Rows from block 15 of the audio encoder of a small audio captioner, named by matrix and row number. Rows with one number belong to one channel. Each number is 500 + 50 x the weight over its row's rms, rounded and kept within 0 to 999. All counts start at 0. Numbers have three digits each.
After each channel's rows are labels from the 100 clips, of 14976, where the channel reaches its highest value: "strongest on" is what is common among them. Only what is clearly more common there than usual is listed. The data: notes from a synthesiser with random patches. In brackets: how many of the 100, against the usual share in percent.
# conv1: bottleneck pointwise conv (encoder.blocks.17.conv1.weight, 128x256x1x1), inputs 0-255
# conv2: growth 3x3 conv (encoder.blocks.17.conv2.weight, 32x128x3x3, transposed, each kernel summed), outputs 0-31

conv1.10:521489506477516442542442490523497496510464511431479493419565452529395470481490553533483567536499489496558486393549555542466533440559468477474398563507504525483469496431535545520589516485482543447524496422520503558509431457531494487460474517443530509570480576514504489469451487455608488608533524528381513477524528521479562480505523481505520517560491487539534447517554443462496460523523495491469523489500502469540440428424518529455545556528531535493523498376494419495563544467431545467485519529459472549434461431549508500516457433499485509441398596500360474534428445544508445457494523445503594435483542499445460489471495564452454488432388443468582469404508515395474639539497435492422582538496418469330451533489490423458509517538496469339455543456444422377513396516577441
conv2.10:600400490538502464411449551471453509516540499495486451379540475519467484503396436507505521547486
strongest on: echo (70 vs 24.7); inharmonic FM (35 vs 9.9)

conv1.53:531508562521542437439484446507388555456436520512448517527514489497549538442515501547469635463378560549524504384510448514486556592572512475432390513502481622546555513484553489452572475461537523428621522560491512459450419474490529452530417469576510494549365441497552582582395519521530437614490539511462498482534557498475513521456524471476467514485471477533530593499512474529419459534446483522537493471474507593438413595380503469465490517522489510461445489439492560528573503519490513468490487516486511502500579365496508487452467448479525540487532459562413475463521466563463524489488528486467571389477462513427516491499576471410476427487477552501580525407484546531555464526525515466561458434517414429523403510536568513460463445490397488448493471382517458430477522443440497
conv2.53:458461483352529483450545456520451508568544547499542462426481531609518533428551529512489502474548
strongest on: glide (83 vs 22.5); echo (71 vs 24.7); pluck (68 vs 25.5)

conv1.91:405484417470510439577462493475577550442464487490499480448533515521476442532469489471570579425550427511462512479514549533454434499486516431574459505483538434516547559479533560514445452508552563509530510445543476525496457518537478544515495524530506466577472487475530455477509504466481505514491513438509420442451511423552491467588459533551447551484424454483556511538500508548509466523602508493519529474474467520501486490449479573454466487568473525478411539504454524513559542544405518471561443501579591459526506521488467321543565535460580529448418482481517525545365457487525461490456422522505482650499512480418451425524460624468517478421490575483443514457602506547478553443424516445454456595472614618503511530461388525576505402549561483563442566397584374555492539528509441
conv2.91:526491479474504514493526513530428508444472353506529494437572500506506506487478509419510505408639
strongest on: drive (78 vs 24.9); filter: high-pass (42 vs 20.5); inharmonic FM (35 vs 9.9)

conv1.0:511507523515550466510488529521450430573492486476600549421453546478507497441553421505501352503450554484509524525554498570549461447540517515481524455549507388563544538621399532511457536489516556495429499485474525449547445515505383480511521511575500482462443498568452459505509535458451430460532446481499472457493460490525415483543541513450460513476532508577501508521489612487499618512554504454542515531507457447554566517558539538533513481540517430532482519522480539535456445498559524532516440413505425470512549405484450503560456592505456603526480447448565584473534464550528508423518498536536519466421487477511530513473522409489499458475504528496639485575489462486392537549633430493603550498483447498521572492547484338374503646532393455479514458586533577469440423474505482
conv2.0:503497517456419497466544546608504463375479436551499524481502521419518544463440519522535514496388
strongest on: drive (55 vs 24.9)

conv1.110:487529447470432391502536549483472464490509497553472498489436502455476538420582590503564519483457590491508414531476465501559481548390532520516605538583526534452476487498436528421577410520461480548470445568528534485534485586515497436529574435573480546357489553538539511562478513476438432525467496440511503506516501485479429452499560363523501535515451445529496543525568516450428486482532456559417539544508559618390518551520476540470510522487506488489569552493504515405582514453539492506547551417608449479484501530506363545515524444499408544535524462458592387475480523468451408537511520507497423522522455494458555449518475462519499467529501434511424467460538574554550529529506493466460467509444549521505499550541452439492533473511505501540537493322607473531578536465341511
conv2.110:531466510392509483467549541464474505433535507513558479361466574510484485508462543524504382472442
strongest on: glide (86 vs 22.5); bass register (67 vs 22.3); saw (27 vs 9.8)

conv1.58:445487425559606528417470540461503510477407430536538543515446504399525558576459450508420513532534485501527486513515519451422505497528477553521477421523481425489570510493509506492536506529453503528472473443492529460550476553513427542481576488403550536418485497527501520489522415497516457490533473462555454518575507499502443492531472462509505476567538478602468490485507409569477505469492552460492516542531480528478440461534495459454512526577555413515527535496469534504498536570563528464515503530487512427476519466518479483549574460474449548573549534438447512557476476592526574503430487617532601485517535395546479479441439397510462609499553492566519522562514511448449443452635342534634589468389436459524410524433568396472431431354460419494435521527401502512464422479558465
conv2.58:530594559512483530535507471465544347529472483586442536474543530500475548521553491488497466448405
strongest on: harmonic FM (64 vs 10); text has "register" (48 vs 22.3); text has "bass" (48 vs 22.3)

conv1.118:530557488504505410509432559469472445439502454443523601461586444488499535557483546507555528506383484498504471492506486480493478494459496550492413502538476473501587502450557464512514503539504513459503509469549457437456553498562484526558501482458474554574463532495570490516474496534571504529527491577506458529540505472494498546497456505482500469457506516447495519472524449563492465416498521479478473498522522506591447416386488466500546589448569483498489435375415479466408562519576514582410514458521458540470500467474457467508439492596460305501536493515535548468476526379533414421420577516429499525459546593475523554455527542573539327536455556510611488412506501510422406377456539439503474472507520496547479489562460525485529430625528503499472513372650508495458474457471499
conv2.118:597489436520466505432493506493533448480539579590507527471472429518501538446463492486502608595427
strongest on: drive (59 vs 24.9); hard sync (32 vs 10.2); oscillator: ring modulation (30 vs 10)

conv1.30:509480581559441494446497484464504554478486517530492519505479463423495457390387455493537524518400518580509535528498445466476538517544435470559505462478442535482465543543525512433532424534502448504523430540472423478496511502544473451452536461536510575496505450500555507517511469510484530534457528439482472482426462444498487422446534538548541458455531452495499504531454515462532501441475470593507443470512450475529511480558585469535548500440530501438523396534456525589420530441468482499451519490508521496487436459510493479524481485583513469392394410415562476549494454451477446428563466417434459503562491423373514601528456524592542457488509530490446352508584460423483449423457493449516384420459570410384440498494457521356414469589542556492444459458508387609379493505510462
conv2.30:464433496459494498469450460581512513451553562434459479553522494534548446437446551622478549565438
strongest on: drive (63 vs 24.9); pluck (60 vs 25.5); glide (51 vs 22.5); narrow pulse (25 vs 9.7)

conv1.27:588524487456533491509483477543428515497509439506493427551522558559486387424455488481438547423432469460413457530465555476505540488471457465510510420508476562454538506446495569477520400494499500396539491477533474440498496440428558366490518497507476458518531513529464502531507544481341507487433504478377455579473499457499525388549481440418508584536504482527464452474504478531479464542506498511486384468508485547510366557424456537472494442497451505498453564544512459488451458515438381417481565567503473515487534514440513508564593537500547613546602580569538572410506558530413531486461501575552424418527558528541506458493488492600555498516609573521562535461483446509477433432559431490487446502404514493534636554549544549544483457466548534565510549429465520484485539474510479
conv2.27:510526457531465494464474481540389453442524479454541510625488388512430492446551442446492540478528
strongest on: resonance (75 vs 15.3); filter wobble (51 vs 19.5)

conv1.63:523489502512449463537448487495495539447518488423536479546518521583412527450409430497578527496527515478546442543447576449411511506506499420506496470497483541520486495478537476534553567536477548572511441508551517516495570523497525557491558555440450520510564527447500588453392513521544539462485478506553549509563395474504526547543435559441458545577541534540509481507600467465474532511481513520483493519437511524441492477514496519510428539545597422556544460481560452502519554458586486524466600603580561519518495597420575518497514517454521493424456473474497456425502572502416565467400481464501459450504541472437503539587567571580540399523516508443525416507494508377585562560424480577382630651452551442396480501506465488463454483476438484430447572535507580555553483505609461
conv2.63:514529496434436484456467453511530423424500499485412400477472348515488519504507454485548545504453
strongest on: glide (57 vs 22.5); harmonic FM (35 vs 10); oscillator: square (26 vs 9.9)

conv1.108:509504568565575486564403520493379451503479496459540630539543430539532410443436468534530516569478539539541510486479526498497483568601460513504520504530468530587567504516539521493545419460526479504492389473431545456471549568552474441495513481482498509497456521451618588598481496538532492529508519523527496466476471515480448499454526529490475502518516474517542516486535563519480493555535487557594503520507450515629512465512463563537503508474500485568426365470524573595460458529488430505520477492504503506509466437444434437523469541554394515521529467562563540492459464428532534524426461527464508473518428437375567509530597479547559408517438589439581480426534520498491456512493468391523492476519473438482395473521350421389476530435521491522445551456632435539402485527473385
conv2.108:532464496457423581546487471601460463530571481460475516454468461530491491462499447502519612615454
strongest on: drive (52 vs 24.9); noise (34 vs 10.5)

conv1.96:506461506430412478431474480494495524443495469520493374477432500522466450455442440537549538504436500457432483502472495442475509450517521493523507478487550451566555466463564521498541468490469518469541407539496379484370498498500481508512547540509509495459470375505492506462467467435443535445472478476568493479543478432507508553498463497534513552463470582494495495554464530507484465504493549453509474483517460501365441477497542462515435382589527405466388422475506435480476492502414502569466529562572443474351403477416463487520500543567501424444451422457438467527420490565551456496414503538465484560464432539532470435501587528528530542548485556478496510533595521520495506477515556456515639703523549585509441495570385493526537524527505565539453678468496498510515472527492483
conv2.96:468468507510368444508480481502519481474516427490444503474467580532553440464465341472508515512538
strongest on: drive (95 vs 24.9); square (48 vs 9.9)

conv1.69:542584493539540490500550544487447533482504425432486476511456528426473472475350478548500572500529524556483530519480541453522533570485501476491522458496542511545551507544590489512458447459457537410572491568443519579488531566405447550465469480494493510498446451501519552536577524482494496512445537402584494577398497524578501427468470553644570543483517543442502499528530498521463474416517536557556529454539516448480440472518604531452532441443522481488498494438448507558561421482431464560490476497421540525508430395480481493499525472522520550526471469485485549502472529430590434388507461527514513535530452452423426519467462420540503451447414571579410474447511571418580450456510603506500452398401556396442550525501483588498446513509574490655399448555484515544552458549440524
conv2.69:527478457491551516524455487563504452520506547380554424547483487542418547504387525540535489506402
strongest on: narrow pulse (34 vs 9.7)

conv1.25:504472458497492505478455563455497473460511502533526544483554496550482469517452549490497482475384528537456394513477488475552546552507515434521451515538468566439563551467466536487489571508529458512569501479537476451448574458511565499409533507387508531524531503542462526512541548482470530521425502583406486516554475507511576495487490472487538509515507501529484450512471484444488482465391482543553459426483469451543482440433486543547507550550505499516522443463487481430508616452533459458541587486464522537397405567493484473530512455570438365517575533507544502432392528426417573509472479466450516528532621520480508496481456473576519453516498488410502510547478446477338401488518509449575419474417521579420477389554419475433570677572526484542413494568442515616522437416474591
conv2.25:627459500444465438543526568438553560457474468544463441605474505569525453532499485534482527515557
strongest on: filter motion: fixed filter (47 vs 20.5); noise (42 vs 10.5)

conv1.56:529390532411438513434485485515526503482495517521539451418447492490592436388531408487441452519524481436514550534468495518554540450504567499564557485399488557564526456494511513477554452505459448476447490545440375544484543537463482515482541476517497377518483386500447484497546411422463413476467486489543528482544489483464461534482503475567582459456571550452492493558452496485498484476453480446463456447515475505392468508533543518480528394530528381472410488474513455463552485496434529531445469563528471413340467512420549531583505521505517408466504356431513529477430546537516492453377467523481580467527486420432465520439580441567469550509529543463498501549485490479462443480513548510459630545439544518505505520520457421561504523445510530552394636508439577497523474452473436
conv2.56:520557477545487481556565566495499489553417425459484453542517613537541612462455476487431482486455
strongest on: harmonic FM (44 vs 10); square (25 vs 9.9)

conv1.35:426461486434526488526434477478497510462486491456489512489501470515554504420487402524461525424472379415511470475473517463434462551510498504497501481444502475496549518450537470436488456501425460418379526471447559480399567520439506516514511529502505485489493526495516515499536531421494348434520431448567547443452551454521427533445475443509516416593419562556537476557451470486529466538518441412421443537490512485499475496493487551519496518490527420511490439526517496463474502549500511517562482359517474464360474458392390408505467518453508478490510520448490542486368398442517429532347427576498452589474472454483405461469476564455504473450520580453455534485580538499474414465538536421479562573458500495487419588436391568453481483486483503534420566504549500457481553463402485
conv2.35:496550468625502511541500501515492473502487535534482514438529609511517535535492528402514435380578
strongest on: drive (77 vs 24.9); notch (50 vs 20.3)

conv1.65:455449478478488572490460532564537509494512475478511512520484498515553453475521479503490446440557463473461511508525507501526455459462511553485499525417447404487480546492471488518490481482492475466458484496471514550412474520506514508526352429457497495446467542482450478515552405507567482486514494498529568433522529448532444526471471457568504400514499503462506470458438504521526529449430453493388489493531516444549519508487510473532468504405558470522519484548497449502497480515487516498519465418393557442519543507550456451552262488477536472395384494517343504522446532474456514531456481444448572496418403525449484516480527547317474506444342552467435523561509491526469497568381561475358516481545470565551407534440472531482521513542420552428528576505489454360480488564545547
conv2.65:568554514594429544499469518538511529602465557461451470432487491463488513478500387470428451431495
strongest on: resonance (35 vs 15.3); square (29 vs 9.9)

conv1.120:391484515524496530449495498594609500508422555572376515474520526511509476542515527490432442538431509495529438498507421443463532449537514514503462507527469504493570471289500504600489552490444483509477439467550534437490508562522454513543552438368468475536571478477435486497544478441455481558454513506396585531603534492399490524502530492508437514514383406622471511456462480481469333559465504497522524473576468513470552574518492441516523499530509532508450470516497483540522495479482441512560547444518431435436522533468468458558453535480467445540477486510596614451491433488441483589471527473575455484529487497445489535521511486457458407484507532402503548413506405600493458521482561472458489506440506486522536468458395463568506536598553457570491472529556411495560506442565535
conv2.120:541505506530562554501504578298471465489483558507493567510491496525464456554507489517541565488494
strongest on: resonance (86 vs 15.3); low-pass (82 vs 20.1); filter wobble (68 vs 19.5)

conv1.64:466503514495578502464440519474483439515471496419446533496528426512526494416452475539480517546573514472591493526442568456492522498475421579476520446493474481415436490405489501471500517500444511457490497467490560535438491503514474539495430515447457474522511507473534494548471535483568507503503414509487539455450417506526531492453483463475492467565444495498515435493505459484477417439491493518508461491546505517509499520512525511535529485564531401557493411491477509467505455520509532438507537514438444490522474525486509463465402395507446466491414508533235320517496540478441567583475531526587505519419494440517455464522499561480500458448446490479511550536531436484389413527424501501558596591449363493473522468462532488562515551470489519521466582488351500259450466480489486
conv2.64:590515540568471481518376506394497462615529517463485495530483481477538443489544454413526523509505
strongest on: echo (55 vs 24.7); ring modulation (33 vs 10)

conv1.122:493491393436573410521524608515459478430475544502535480555450520505483495487501488491496542470497534425427548476492542513532482503526492539484534432499531479496447527557440539506456452535492456507509462505512415458430480533466523365503468506526494440561488518522448528523515501493398506475498508519486429485504461474446425425522482433509547571542594434452485494534564429519434520538526540481552434502483573578486508566521523484404485448440449523481503538466443427532416498534475469516529524527557505417483512606554520501637523463505441567466501506455469436471507530504467516531499567422563473546447490508516475528478392560510419550501508335447535358527520471468548436400472412632497642362505477503538490545495497536455486402361560474525525469491396607498564541449568492
conv2.122:532592556432467491492463438472500405446436429466527511545487464497476421452525408431511515458439
strongest on: glide (87 vs 22.5); pluck (56 vs 25.5); bass register (54 vs 22.3)